A small masked image model, trained from scratch.
Model: 24-pixel images, encoder norm layernorm_no_bias, encoder activation gelu, encoder width 128, decoder layers 2.
Rows from block 10 of the encoder, named by matrix and row number. Rows with one number belong to one attention dimension. Each number is 128 + 32 x the weight over its row's rms, rounded and kept within 0 to 255. All counts start at 0. After the name is the row's rms in percent of the matrix's.
# v: attention query, key and value (stacked) (encoder.blocks.10.attn.qkv.weight, 384x128, the v third), inputs 64-127
# proj: attention output (encoder.blocks.10.attn.proj.weight, 128x128, transposed), outputs 64-127
v.41 111 [122 123  92 110 111 120 149 122 150 102 173 160 155 140 168 115 165 145 132  83 170 143 122 124  65 117  67 136  47 138  88 104 186 124 165  77 126 121 133 132 144 114  38  70 104 136 126 144 159  96 130  57 106 159 141  49 128 139 122 109 125  97  95 130]
proj.41 115 [109 130 113 108   0 158 135 104 105 111 118 129  92 147 114  75 133  98 127 154  89 129  63 126 142 152 110  99 161  69  89 145 112  98 141 120  88 148 133 127  95 125 180 173 134 126 146 101 130 120 136 118 144 145 159 146 170  82 135 129 101 159 158 102]
v.42 091 [148 127 103 134 123 123 159 186  95 139 137 124  90 108  81 115  97 114 126 145 152 165 117 104 149 115 108  88 114 104 112 102 152 157 169 144 101 118 134 137 116 118 104  87 116 187 176 101  53 114 112 152  88 196 174 171 102 160  95 177  96 133  64 127]
proj.42 112 [121 135 115 166   5 128 154 106 136 145 101 194 131 140 146 148 129 125 150  92  98 153  20 104 116 126 119 148 149  40 105  79 180 106 148 143 159 173 117 122  96 115 128 178 129 134  97 115 139 144 119 131 130 134 110 133 169 149 135 108 105 109 143  63]
v.43 095 [129 139  94  91 137 164 129 115 131 168 165 145 172 107 148 143 130 136 114  86 108 123  83 143 122  65  93 107 115 119  96 147 102 106 190 100 117  78 162 126 130 113 148  53 190 118 119 203 152 127  91 111  80 128 146 103 159 142 135 182 119 156 131 138]
proj.43 090 [110 146 141 109  20  94 118 131 151 127 151 178 117 154 130 103 138 101 171 137 135 132  98 171 147 190 105 134 118  73 116 156 105 138 138 134 100 151 166 107 132 115 114 147 117 122 176 145 139 146 119 132 124  92 172 121  97 113 185 142 126  74 155  81]
v.44 100 [125 110 122  76 130 171 160 105 153 143  89  93  63 111 132 145 158 111 113 103 157  92 119 131 130 150  69  95 155 105 146 201 114  81 156 102 143 119 178 108 130 145 155 168 116 168 180 113 140 148 109  99 121 137  92 183  90 139 124 127 170 123 127 160]
proj.44 087 [131  91 149 127 170 108 137 118  44 128 138 107 147  87 163 112 137 147  97 190 138 100  97 138 127 138 219 152 130 158 148 154 136 188  90  83 104 155 131 150 107 134 201  85 137 145  85 138 101 146 150 159 117 120  87 146 116  86 105 110 126 138 176 194]
v.45 093 [ 81 168 120 135 120  75 130 142 133 143 146 164 131 117  58 105 117 119  68 164 176 196 127 172 141 159 119 163 123 104 157  68 109  94 111 132  95  99  81 147 119 167 134 103 116 140 120 152  94 151  86 190 136  58 105  67 167 100  75 158 153 151 163 120]
proj.45 095 [160 176 154 181 175 122 160 132 124 158  77 100 117 165 130 181 109 122 127  82 130 149 153  41 100  78  65 112 165 186 103 140 158 150 151 153 146 145 123 112 141  80  62 148  65 115 177 107 162 100 128 126 138 139  92 162 173  94 183  92 134 110 142 116]
v.46 116 [187  63 141 101 153 102 131 167 143 163 167 102 140 125 179 102 107 150 157 100 203 182 117 129  91 108 176 203 153 126 122 139 115 131 105  90 186  69 131 143 106 136 136 106 145 126 153 162 100 119  91  75 185 163  67 151  87 105 122 180 150 100 134 117]
proj.46 104 [111 132 100 110  81 106 139 112 134 126 128 200 101 124 110 118 111 104 150 191 115 160  25 122 161 117 168 109 134   0 132 120 116 150 136 178 120 134 145 101 104 121 155  90 150 140  91 122 101 127 130 126 115 134 139 119  70 157 149 149 125 143  90 106]
v.47 094 [ 71  82 113 139 130 150 108 116 167 143 164 105 142  40 165  81 127 108 155  53  88 211 102 130 177 137 143 107 137 160 156  94 136 172 109 177  95 160  79 135 151 115 153 154  77 137 143  92 108 164  99 130 176 125 172 103  99 115 115 132 105  95  86 164]
proj.47 106 [155 130 117 147 255 172  98 153 150 154 132 108  97 111 124 150 105 160  92 149 161 117 235 121 122  84 150 112 138 208 108 147  75 111 158 104 133 119 111 120 147 159 156 134 144 120 137 124 165 128 123 142 156 134 122 126 126 145 128 128 110 130 105 194]
v.48 119 [108 120 158 143 118 161 105 136 171 165  96 106 131 234  94 124 157 167  97 127 157 155 115 136 104 149 126 166 126 122 166 177 145 104 184  80 172 152 202 123 106 129  97 161 150 165 204 154 149 101 149  39 156 160 134 129  84  93  93 142 130  88 173  83]
proj.48 105 [167 157 166 117  88 119 137 117 120 118 122 179 111  95  81 159 109 152 142  56 126 121  40 130 117 144 123 100 147  66 100  94 155  73 130  98 116 129 144 111 121 154 166 132  73 140 108 144 155 159 107 186 125 152 119 169 161  75 165 126 109 128  81  41]
v.49 111 [184  83  87 109 133 104 140  88 163 155 195 145 132  86 158 147 132 125 117 140 125 160 136 126 102 105 113 128 159 107  92 157 172 146 172 161 112 119  54 107 141  97 140 123 106 115  85 153 203 172 167 177  59 141 121 120 128  94  72  73  71 137 133 164]
proj.49 105 [ 77 129  68 182  74 124 157 165 141 103  74  89 138 132 146 149 120  79 173 170  98  96  78  88 157 122 156 164 106 169 164 125  86 145 104 134 124 181 167 186  89 113 153 134 159  83 116  94  86 133  91 104 124 113 125 123 125 178 143 109 185  87 141 148]
v.50 089 [162 154 136 102 105 117 119 191  86  87 173 109 175 112 149 107  66 160 157 145 123 121 156 184 124  85 119 129 147 122 178 109 143 149 154 103 111 142 117 112 110 104 161 102 111 137 135  87  96 165 140 173  93 132 143 127 100 142 131 165  45 136 148 137]
proj.50 110 [ 95 102 136 136   0 163 153 131 133 133 162 189 110 136 164 151 150 123 156 137 118  83  40 148 159 148 148 147 125  49  96 135 117 149 125 124 137 150 104 133  69 113 138 126 122 127 137 154 118 169 172 145 136 146 123 148 114 155 153 109 132 113 109  57]
v.51 096 [154 118 120 133 169 102  95 185  76 105 184 139 169 110 136 175 108 127 104 107 218 116  57 132 158 163  77  88 148 164 109  72 162 114 123  89  97 119  98 120 112 123 115 134 147 124  57  82 148 116 120 146 130 112 157 172 141 117 136 152 109 116 110 131]
proj.51 102 [ 99 114 162  73 255 140  98  85 142 129 110  76 131 130 138 131 162 118 112 138 145 129 255 142 119 111 142 127 136 240 138 116 130 165  90 126 131 130 125 106 167 127 124 119  94 110 161 147 118 140 128  81  93 143  98 121 118  86 119 129 128 141 142 203]
v.52 092 [135 101 141 145 157  93  93  86 127 132 206  94 121 138  89 192 177  88 147 148  92 118 125  97 137 128  86 135 112 115  97 113 153 168  99 147 117 154 106 100 147 145 123  64 103 153 154 124 178 169  92 152  64 113 127 155 171 142 158  95 125 135  90 122]
proj.52 096 [114 160 164 147  72 184 169 168 130 127 146  90 174 104 171  91 116 131 137 155 132  99  94 148 106 155 159 167  86 113 152 112  88 140 114 146 145  84 153 151 103  99 149 204 177  67 103 120  95  93  89  73 179 108 134 128 131 241 187 163 155 142 169 150]
v.53 089 [194 141 101  60 101 125 117 132 169 176 141 119 109 142 111  77 113 153 121 157 183 130 171 186 145 132 157 149 116 166 163 157 139 174 126  98 154  82  83 104 129 100 134 140  92 145  78 102 147 173  93 124 114 170 132 122 157 104 152 123 132 129 187 122]
proj.53 093 [152  99 103 160  61  87 131 163 101  42  88 106 112 178  99 130 129 108 100  98 110 130 135  69 140 124  99  98 156  61 112 142 158  97  73 121 102 181 141 123 159 134 106 124 131 175 112 149 101  80 190 129  96 131 136 142 131 147  74 133  95 147 116  55]
v.54 085 [111 125  98 168 129 130 164 146 134  94 177 114 158  50 123 114 142  88  77 129 131 134 149 139  94 147 121 141 132 159 121  77 133  85 151 124 139 183 152 123 139 144 106 126  90  79 140 148 147 155  69 136 150 171 140 189 131  98 112  89 124 189 160 174]
proj.54 103 [123 125 105 125 238 136  96 116  88 166 128 102 148 121 116 119 117 170 126 159 138 115 237 148 152 103 134 140 113 255 149 152 126  98 101 108 143  93 139 116 176 116 138 134 156 113 134 131 112 146 113 155 105 108 151 106 163 143 133 120 120 118  80 199]
v.55 092 [112 188 113 153 107 184  85 160 137 114 138 127  67 130 131 118 140 151  99 182 109  97 114 134 112 112  65 148  84 116 137 141 137 129 140 135  78 135  91 138 125 145 117 140 191 140 128 172 150 142 187 171 143 130 159 181 156  72 130 111 125 138 164 119]
proj.55 087 [152 135 149 112 165 128 123 139 142  95  78  17 191 145 135 155 112 118  63  87 129 197 201  99 146 146 120 135 120  95  95  97 168 108 133 148 158 122 126 109 192 121 132 144 107 133 141  99 144 101 158  85 105 126 140 118 157 113  83  94 130 107 102  94]
v.56 085 [102 179 126  89 154 126  75  84 130 119 161 120  84  86 131  66 164 117 126 114 130 181 108 105 127  32 137 143  88 161 147 122  91 180 131 141 130 132 172 117 161 116 167 165 123  51  90 126 180  66  85 177 142 171  95  91 137  80 135  73 113 171 165 155]
proj.56 091 [ 94 113  85 185   0 104 150 171 102 116 142 171 157 119 165 182 130 113 160 111 151 110  45  87 117 123 162 151 134  56 107  99 139 151 144 171 100 127 103 108  79  97 151 131 114 113 130 137 120 101 122 135 178 122 131 116 111 142  94 106 114 127 135  79]
v.57 091 [193 145 138  98 113 183 146 127  77 103  76 125 124  96 109 111  68 119 139 165 167 143 138  81  90 125 127 107 157  54  92 217 147  54 153 133  92 107 119 189  96 118 131 150 131 138 173 111 116 111 154  86 110 133 133  93 161 165  87 119 119 138 111 147]
proj.57 088 [ 65 132 148 150  69 146 116 161 142  90 127 155 156 100 111 104 104 151 152 140  92  90  77 166 150 114 116 167 133  54 109  99 100 125 154 163 159 145  87 142 100 132 138  88 127 126  98 159 188 132 133  82  81 158 171  90 139  74 100 116 126  91 132 145]
v.58 102 [123 104 111 151 161  69 169 162 142 165  74 137 205  94 179  97  95  57 133 118 133 113 146 186 105  95 151  59 169 159 105 121  86 105 103 113 172  62 111 140  92 138 134 108 136  95 149  75 165 111 105 118  59 183 125 138 122 113 128  75 157 115 115 112]
proj.58 090 [172 143 100 141  88  97 119 143 140  77  79 165 118  84  25 142 122 149 133  96  94 119 105 112 164 108 169 150 182  89 100 139 161  90 147 137 109 218  80 129 134  98  93 118 109 198 101 146  95 213 122 177 110 125  97 107  89 152 153 115 103  63 108 101]
v.59 093 [ 92  91 106 112 125  64 131  83 124  98 139 137 117  92 198 126 112  68  87 180 112 177 126  82 117 123  94 106 119 171  90 132 142 113 157 124 105 102 154 146 112 145 124 112  44 117 165 104 164  92 142 148 113 128 118 100 103  89 142 137  32 107 117 142]
proj.59 103 [104 115 131 132  17 132 180 184 112 110 137 145  99 115 154 125  90 131 208 135 110  94  18  97 116 110 151 180 104  74 166  76  98 134 111 133 156 159  94 163  70 117 126 131 150  83  92 148 134 163  95 146 170 107 122 144 151 152 122 168 156  89 152 102]
v.60 097 [131  64 100 101 122 168 130  65  98 179  74 126 127 165  88 115 118  95  58 160 166 142 101 139 158 197 161 126 107 122 140 131 156  94 130 119  66  90  91 132 128  97 149 165 172 103 171 141 107  95 118 108 142 121 119 116 200 128 188 115 111 135 143 131]
proj.60 103 [140 150 123 127  27 125 152 122 125 100 117 177  96 127 120 137 158 156 137  95 132 161   1 125  94 146  80 154 138  68  84 129  90 130 139 140 155 143 148 126  89 125 147 150  97 165 126 132 159 157 135 159 112 129 183 153 133 111 108 156 116 135 139  59]
v.61 111 [140 140 130 180 140 163 110 137 157 177 154 162 142 142  91  82 158 113 137 154 156 128 118 164 108 113 159 112 132 105 152 200 115 148 100 123 155 166 142 121 120  93  65 140 132 164 146 137  83 106 124 113 167 173  98  82 143 148 180 105 106  91 151 104]
proj.61 104 [ 90 116 146 106 137 142 126 110 122 153 126 150 119 123  91 103 114 164  95 108  96 143 100 157 122 152 109  97 125  92  82 121 185 108 122 128  95  64 145 126  64 184 152 123 146 140 112 158 167 209 146 107 106 145 137 135 110  82 137 138 112 145  99 120]
v.62 090 [143  78 140 144 119 149  89 178 127 166 158 130 145 158 133 114 118 120 125 114 113 147 121 128 162 205 148  98  82  89 103 103 103 141 132  97 131  92 138  38 146  92 161 104 173 138 167 168 129  38 116 107 179  96 143  65 105 124 195 106 148  87 185 121]
proj.62 087 [190 174 179 141 119 121 147  90 144 125 127  68  99  49 189  77 123 118 157 105 116 138 119 125  90  84  80 131 124 100 135 160 145 117 121 121 116 166 117 167 140 121 119 165 151 110  47 121 112 150 150 145 125 151 174 133 148  86 115 152 134  83 151  45]
v.63 119 [111 122  92 197 168 120 134 133  88 160 125 126 167 115  97 124 148 144  98 107 133 144 128  86 146  95 104  67 125 142  91  95 102  70 127  86 135 164 124  96 177 151  83 159 153 120 174 186 146 183 143  85  94  75 103  98 153 132 157 101 160 148 154 112]
proj.63 107 [130 112  93 143 255 143 113 118 123 141 117  62 132  95 160 114 123 143 115 113 137 113 224 183  97 140 114 141 122 215 141 177 147 130 107 167  99 120  92 127 156 141 107 126 150 157 119 122  92 103 153 110 122 128 166 110 165 139 140 121 129 164  99 211]
v.64 100 [114 111 116 163 160  98  91 138 100 120 162 131 178 110 128 149  96  99 177  80 134 124 107 117  84 135 141 155 111 141 170 113 207  86 113 109 110 131 182  93 153 131  51 156 112 154  98 170 120 155 148 178  92 124 136 140 120 124  87 123  88  62  28  84]
proj.64 094 [131 141 135 105  66 137 166 159 156  88  95 163 101 105 135 125 130 112 137 143 176  78 129 180 127 117 155 119 117 117  56  94  23 101 143 109 117 161  84 127 121 125 184 109 138 104 142 107 121 147 121 113 145 163 157 139 149 188 134 155 144 135 184 152]
v.65 091 [147 157 119  43 124 109 191 138 162 114 149 131 119 143 137 113 193  79 112  92 165 153 146 166 118 162 160 150 125 113 125 129 106 126 114 145 113  52 128 119 118 168 169 133 124 103 167 159 116  88 108 141 239 137 135 113  83 125 116  76 137 113 126 119]
proj.65 108 [130 144 100 111 242 164  77 104 134 136 116  76 122 130 151 110 141 156 102 169 125 158 227 170 106 117 102 157 102 192 101 169 127 142 133 143 118 142 100 120 175 133  93 102 131 151 132 114 121  99 137 147 118 109 133 113 163  94 107 122 131 141  97 203]
v.66 102 [ 75 104 109 192 166 170 154 163 133 125 153 116 164 107 129 152 165 171 149 111  77 140 113  55 199 146 142 106 155 153 108 150 141  97 153 133 135 164 195 147 101  96 114 179 120 152 159  94 134 167 139 176 155 124 142 170  94 176 153 160 120 108 136 135]
proj.66 094 [137  88 103  85 196 126 137 144 106 106  83  51 109 151 144 132 134 144 122  98 164 150 187 148 100 109 116 123 132 208 153 122 118 141 124  90 146 144 115 112 218  98  89 149 139  89 134 164 124  96  94 165 106 133 108 106 185 173 137 145 107 135 168 125]
v.67 098 [114 168 122 165 102 163 180  54 165 118  83 176  58 114 127 167 139 146 109 138 130 124 135  87 144 123 192 122 150 149 162 113  87 133 106 147 102 181 111 139  78 116 144 149  92 140 147 120 123  91 180 193 172 154 112  92 147 103 154 117  87 152 113 155]
proj.67 099 [100 110 132 140 246  90  80 151 126 143 141  41 202 109 113 106 104 138 111 134 134 163 207 104 141 111 148 132 100 188 134 107 160 147 126 145 115 103 116 125 197 113 117 103 134 111 149 138 113 109 112 128  97  94 140 149  95 139 143 113 148 108 115 168]
v.68 114 [113 169  54  98 129 157 170 162 119  93 136  91  88  94 156 145 144  94 158 136  97 165 136 163 119 122 111 158 136 108  51 114 201 121 122 136 138  93 150 175 130 175 127 180 121 153 105 133 183  62 132 127 123 123 168 146 130 130 157 132 193 104  84 134]
proj.68 085 [143 142 201 100 145 147 131 122 115 125 117 142  99 118 137 140  81 113 113 189 181 120 170 178  79 153 166 116 143 161 124 145  66 143 168 122 114 139  81 122 113 138 164  86  87 100 134 101  96 156 160 134 106 163 130 147 126 135  57 160  78 187 138 193]
v.69 103 [102  89 179 171 135 133  68 101 123 113  76 128  98 107 131 114 102 123 117   0 101 115 152 109 137 171 157 110 137 134 143 128 134 120 125  95 205 144 177 128 134 147 152 233 148 129  81 110 136  83 170  87 134 155  72  92  69 132 124 147 136 127 111  98]
proj.69 106 [102 151  87 123 255 111 125 137 122 150 142  86 133  86 100 135 117 100  95 183 148 133 211 110 131 154 136 129 152 151 126 101 171 140 143 118 100  98 119 118 164 129 126 111 113 101 162 140  91 120 122 163 124 145  91 134 142 129  91 125 154 151 145 220]
v.70 087 [140 177 125 175 149  93 102 114 128  83 129 165 124 188 155 148  96 143 123 171 106 111 113 101  78 150 136 107  96 100 117 190 182 174 147 182  83 134 170 137 177 117  72 125 128 123  66 175 172 120 130 206 123 151  59 140 108 187 173 182  98 168  93 134]
proj.70 082 [149 175  95 106  76 113 123 180  98 101 139  68 137 136 106 171  73  95 167 137 142 170 165 143 169 169 130 136 169 128 167 137  77 173 127  91 109 107 110 182 128 130 206 171 167 118 132 141  78 109  95  54 140  75 178 162  94 167  86  82 125 151 177 132]
v.71 120 [139 120 134 112 129 163 120 151  87 135  66 150  68  99 119 143 106 100 140  94 160 161 121 146 124 118 121 101 129 127 152 132 132 153 136 133 100 145  46  83 118 106 168 143 163 171  82 138 127 181 143 130  98 107 137 167 169  84 134 162  67 183 201 136]
proj.71 106 [134 131 124 168 129 148  99  95 129 175 150 154 143 148 132 150  80 178  81 152 100 131 149 118 167  79 115 123 162 114 102  96  98 132 146 157 158 145 157 143 108 147 143  77 133 121 119  62 160 138 115  83 151 137  78  76  95 114 151  85 174  84  45 138]
v.72 087 [ 71 149 110 146 137  76  94 133 148 135  67 139 110 134 111 157 167  86 105 112 141 153 112 117 188 137 160 124 137 165  66 101 129 101  89 127  97 128 163 133 116 107 101  66 153 123 192 169 108 109 116 136 149 125 102 175  83 178 141 169 169 120 147 145]
proj.72 096 [137 132 141  79 255 133  93 116 108 123 133  50  96 128 115 127 120 144 125 127 103 119 235 134 105 132 114 104 105 214 127 110 106 157 148  94 157 157 128  85 141 137  86 154 113 102 124 141 141 143 116 106 155 105 139 114  96 155 137  88 129 125  95 163]
v.73 106 [200 144 153 112 121 137 150 116 122 104 129 124  93  78 174 102 145  91  84 124 139 121 132 156 137 173 109 100 107 149 146 132  82 139 171  92  99  82  69  67  92  55 152  95 134 103  77  94 114  82 137 126 202 208 114  84 185  75 134 169 110 121 133 119]
proj.73 109 [170 164 123 150 213 131  94 118  98 130 116  80 108 147 110 146 123 144  99 125 130 151 255 119 163 101 112 126 138 245 108 154 138 143  96 137 105 169 170 105 154 158 103 161 116 142 127 156 124 140 165 117 118 119 125 146 124 100 135 101 125 108 130 199]
v.74 109 [168 135 172  95 114 137 143 131 120 119 127  88 118  69 156 137 121 102 100 133  78 160 139 135 133  92  98 101 111 114 133 136  94 126 105 138  80 131  51 150 115 147  80  83 131 173 128 123 101 143 127 175  76 159 127 192 195 133 167 170 157 164  97 131]
proj.74 098 [154 103 135 135  63 141 112  73  83 132 139 219 101 148 119 145  65  83 158 108 167 130 123 197  78 156 102 141 126 121 129 147  99 138 177 117 155 142 131  50  43 120 162 147 119 107 143 130 155 181  91 137 118 110 145  94 116 129 124 128 140  99 115  85]
v.75 117 [129 129 136  97 101  98 124 113 123 108 154 124  75 158 119 177 197 156 129 148 134  75 166 108 125 147 142 223 134  98 139 166 118 149 129  69 155  68  86 118 145 163 192 105 156  82 170 132 102 133 161 151 145 113 115 179 129  84 125  57  98 153 119 138]
proj.75 104 [120 124 129 147 111 151 120 101 168 151 101 147 119 139 126  75  88 113 128 138 104 180  75 139 163 115  75 102  89  90 159 132 185 138 110 184  78 133 173 169  48 145  78 153 107 167  72 102 138 122 130 144 160 179 111  74 145  90 148 150 141  86 109  63]
v.76 110 [129 195 130  98 152 150 143  98 155 155  70 154 110 129  80  75 114 169 119 151 145 127  90 225  80 143 160 110 153 124 170 168 132 189 148 121  94 120 107 152 160 100 138 151  96  79 150 137 135  87 133 166 121 132 112 135 113 105 111 123 128 177 186 153]
proj.76 104 [169  58 165 160 171 110 124 148 140 119 135  51 141 145 154 133 142 123 167 104  96 150 155  67 171 126  95 143  94 111 140  98 192 158 121 124 177 112 181 126 168 155  95  89 177 169  92  90 128 111 150 146 170 105 107 141 144 136 149  99 129  80 152  66]
v.77 127 [133 101 125 219 122 135 159 166 105 100 148 126 208  69 129 121 185 154 123 124  69  70 117  87 110 128 120 106 130 152  99  66 143 106 164 149 126 121 187 163 144 134  78 109  93 140 146 115 142 135 140 156  93 107 108 128  90 122 107  84 140 116 105 140]
proj.77 103 [106 116 129  69  94 127 170 189  87  76 128 152 110 161 153 163 125 117 175 120 194 144 131 194 107 143 140 164 187 132 142 165 100 133 145  80 135 121  93  81 140  98 159 152 129 105 172 125 146 162  96 166 188 136 138 115 141 176 155 191 145 150 176 165]
v.78 096 [117 124 152 134 129 149 133 146 124 126 186 116 192 153 154 126 124 131 151 121 139 164 133 108 126 136 127 140  96 131 131 156 152  94 120 157 181 156 112  62  96 100 107 191  84 120 124 145 140 146 119 163 111 220  94 107  80 103  78 154 223  83 187 139]
proj.78 101 [133 189 132 137  11 128 157 107 126  80 107 170 110 103 130 139 147  95 154 102 155  84 110 156 128 114 155 132 105  97 165 133 103  97 142  89 116 138 143 150 113 139 116 123  94 136 147 121 139 148 103 135 130  94 223 127 121 164 185 113 105 113 136 128]
v.79 094 [150 118 106 115 112 109  97 117 156 176 114 132 108 148 136 157 157  80 135 166 145 101 119 142 146 114 116 127 125 175 103 119 191 188 152 113 137 118 135 116 125 124 122 109  91 157 124 131 104 135 105 118 131  50  86 126  36 158 158 133  71  97 145 130]
proj.79 089 [ 98 196 185  85 164 119 128 200 147  47 156 120  94 106  82  85 141 193 105 126 133 130 159 130  53 133 190 120 138 145  89 167  49 102  94 141 135  95  91 165 148 136 128 156 179 131 153 159 136  85 125 144 120 170 164 143 143  84  96 166 124 128 102 141]
v.80 099 [136 102 136  48 117  83 180 114 155 122 126 103 102  92 129 108 135 118 116 116 175 119 163 185 114 109 154 128 152 130 174 152 118  66 175  91 107  93 106 102 107 138 152  74  90 134 165  63 134 117  87  97 105 124 148 189 125 135 171 146  72  71  74 125]
proj.80 093 [154 139  78 125 174 109 113 139  78 117 141 115  90 111 123  64 166 108 112 113  81 112 173 115 163  98 167 149  90 180 106  99 157 132  95 125 158 164 130 137 190 128 115 120 109 128 150 121  64 204 166 176 112 165 104 106 132 166 143 161 120 176 108 144]
v.81 085 [179  84 114  94 120  99 173 152 113 169 118  94 192 151 141 149  95 138 152 171 141 147 113 111  86 175 174 170 127 133 102 133 158 134 155 180  84 136 146 121 138  93 125 112 129 160 105 113 127 152  69  64  75 138 101 136 141 107  90 198 101 196  74 127]
proj.81 109 [109 147 132 104  42 143  84 148 127 134 139 206 132 142 107 113 152 141 168  94 129 114  21 140 145 140 138 126 149  50 109 135 111  94 139 100 141 121 109 125  59 120 141 124  84  87 155 176 102 174 134 131 179 131 122 119  66 145 156 157 148 139 138  81]
v.82 096 [155 111 186  83 165 104 164 186 197 118 160  61 174 111  92 146  70  99 175  88  91 118 118 109 126 136 208 136 103 116 100 154 128 102 195 109 133  63 147  94 127  79 118 132 126 135 128 105 122 163 112 128 157 179  95  68 132 148  68  77 106 105  86 160]
proj.82 103 [107 124 106 141  17 136 144 127 165 129 129 203 116 121 132 114 129 137 160 150 113 114  19 144 139 135 135 147 157  33 144  98  96 119 143 121 119 144 130 118  50 133 150 112 144 126 118 121 110 126 108 133 104 119 134 105 139 129 105 121 139 110 126  63]
v.83 073 [149  87 120 121 140 116 178 143 152  84 131  85 162 127 145 100 135 133 144 115 117  65 147 147  89 123 132 119 166 117 127 105 162  75 162 189 132 119  43 109 108 117  67 119  92 151 103  76 174 174 145 123 178 143  96 130  90  96 122 176 162 109 169 142]
proj.83 073 [ 88 127  50 148 146  99 143 185 158 184 123 106 123 110 114 137 136 116 147 173  91  83 142 101 150 134 108 195  77 109 130 118 119 133 120  62 105 123 124 120 153 160 188  88 141  96 117 169 110 132 131 166 123 118 136  69 143 198 171 146 118 145 121 166]
v.84 089 [162  70  87 201 111  51 136 101 118 123 156 107 117 162 114 140 166 124 103 141 197 109 139  61 139 150  82 160 110 122 118 112  85 153  93 128 161 104 115  79 165 132 100  94 177 115 168 109 100 137 127 140 104 139 150 108 152 112 120 206 107 149 104 117]
proj.84 087 [127 167 135 113 186 147 118 112 201 126 125  77 136 137  95 124  79 121 139  82  82 192 203 122 128  70 146 109 120 207 190 136 138 130 175 112  72 161 142 155 109 142 122 146  88 113  82 135 150 129 117 115 128  92 109 143 147 122 148 113 162 107 150 149]
v.85 098 [145  79 179  45 140 152 136 118 140 176 111 114 118 109 126 170  59 108  82 152 114 128 172 103 128 119 117 128 172 128 126  84 147 101 121 121  59 147  88 137 115  61 139 124 139 123  73 118 157 157 177 140 211 172 108 124 113 146 115 125  51 125  66 148]
proj.85 103 [138 134 112 110 232 114 105 116 154 126 118  65 103 133 127 133 152 119 105  87 142 103 245 115 115 115 103 138 100 226 163 117 178 149 130 142 149 157 123 139 167 152 125  92 150 117 107 122 121  93 118 145 147  97 161  94 143 131 126 140 108 139 112 202]
v.86 103 [ 72  93 139 123 179 111 105 122 112 101 153 152 179 140 157 134  97 199 167 110 133 105 152 103 162 179 110  67 146 136 161  94 114  38  83 154 168 115 170 182 135  77 156  81 115  98 181 113 105 123 114 100  97 100 139 123 119 127 165 141 132 167  97 114]
proj.86 091 [158 112 135 127  69 136 144 114 161 123 110 170  78 117  86 102 138  82 134 191 123 104  33 132 110  87 100 101 137  38 131 173  95 189  91 125  96 117 108 124 104 183 101 124 116 117  84 144 126 144 145 164 182 183 120 164 123 148 132 144 135  89 125  81]
v.87 092 [126 112 131 121 130 168  93 103 124 152 123 124 149 156 135 140 154  96  90 101 126 162  88 128 123 106 122 111 128 102 151 141  87 162 101  66 109  99 173  87 117 132 118  89 216 109 110 152 141  75 145 193 171 152  81  87 157 116 109 112 105 178 101 148]
proj.87 098 [137 116 131 177 156 142 172 138 127 155 143  71  93 128 169 147  95  98  97 159 124 108 203 144 117 156 107 196 125 191 130 125 156 137 121 157 150 157  56 133 157 120 129 157 121 207 125  68 112 151 139 122  80  50 134  94 121 106 115 106 108  96 152 172]
v.88 087 [168 165 127 141 147  97 139 120 142 111 122 161 150 117 133  99  85 192 115  91 132 135  99 163 129 168  82 176 134 145 169 145 105 169 105 102 127  75  78 144 133 121 106  91 188 144 101 158 151  96 167 129 129 139 108 148  57  92  85 111 144 136 109 128]
proj.88 104 [ 92 128 122 124 215 134  78 150 147 129 117  82 103 100 122 174 151  89 108 190 163 136 255 101 124 112 129 131 116 208 105 108  98 161 114 126 149 139 118 105 189 154 102 131 132 115 109 119 137 112 108 120 131  97 116 108 136 124 103 125  90 145 143 177]
v.89 090 [157 126 152 151 142 147 119  98 137  73  87 106 120 143 120 106  95  99 137 103  78 142  76  83  89 105 105 108 161 139 143 179  89 166 105 188  90 153 186  87  93 101 119 153 164 153  84 136 142 181 205 218 161 108 139 145 136  85 147 117 130 132 125 169]
proj.89 095 [ 89 115 109 119 140 111 109 154 116 151 148  89 165 126 101 141 122 108 140 144 185  47 114  98 138 147 112 119 141 142 136 124 120 100 148  99 145 129 127 158 189 137 147 137 176 103 169 146 137  81  78 136 152  85 106  68 116 161 172 167 152  68 143 118]
v.90 098 [182  98 169 111 123 158 146 100 150 129 141 140 156 178 108  85 134 151 109 147 157 104 114 124  99  81  84 200 128 138 160 186 135 152 154 129 131  96 100 103 108 158 218 143  86 131 145 158  88 164 115  89 198 156 100 105 157 121 100 111 139 104 103  97]
proj.90 094 [ 79 122 130 152 186  96 105 140 100 173 132  66  90 115 138 162  96  91 149  78 127 170 231 143 105 162 160 144 161 214 117  97  90 100 121 122 121 134 116 128 128 136  75 138 117 111  91  62 144 142 194  97  80 106 122 122 135  94 131 149 150 134 163 158]
v.91 104 [185 156 157 109 110 100 113 106 128 181  91 109 117 130 117 148 199 147 137 156 149 154 141 152 141 108 152 210 118 136 113 138 178 165 134 118 108 110 122 122 129  92 146 108 162 156 146  95 171  95 133 148 114 127 104 185  83  71 162 114 124 120 179 111]
proj.91 095 [131 158 124 136 230 145 122 149 109 123 160  69 110 125 131 164  68 118 116 128 148 120 221 109 108 158 124 111 140 244 181 135  81 118 142 138 166 169  91 138 157 127 109 138 108 117 105 110  80 116 105 110 120  92 151  84 128 127 122  91 130 140 110 188]
v.92 097 [138  87 152 156 116 124 149  98 125 147 113 179 151 140  92 135 135 171 130 177 130 149 139 143 104 108 114 166  95 142 121 151 160 112 172 121 155 138 196 142 141 138 113 156 201 204 152 106 109 135  83  71 110 143 146 124 118 158 122 209  80 104 100 159]
proj.92 109 [138 106 141 120  19 146 124 118 139 100 150 181 138 125 127 109 140 106 132 126 126 124  26 165  96 106 134 137 127  40 100 162 156 137 133 141 126 109  96 153  67 137 135 144 114 140 109 147 124 104 108  71 146 143 139 191 133 120 122  92 139 119 162  92]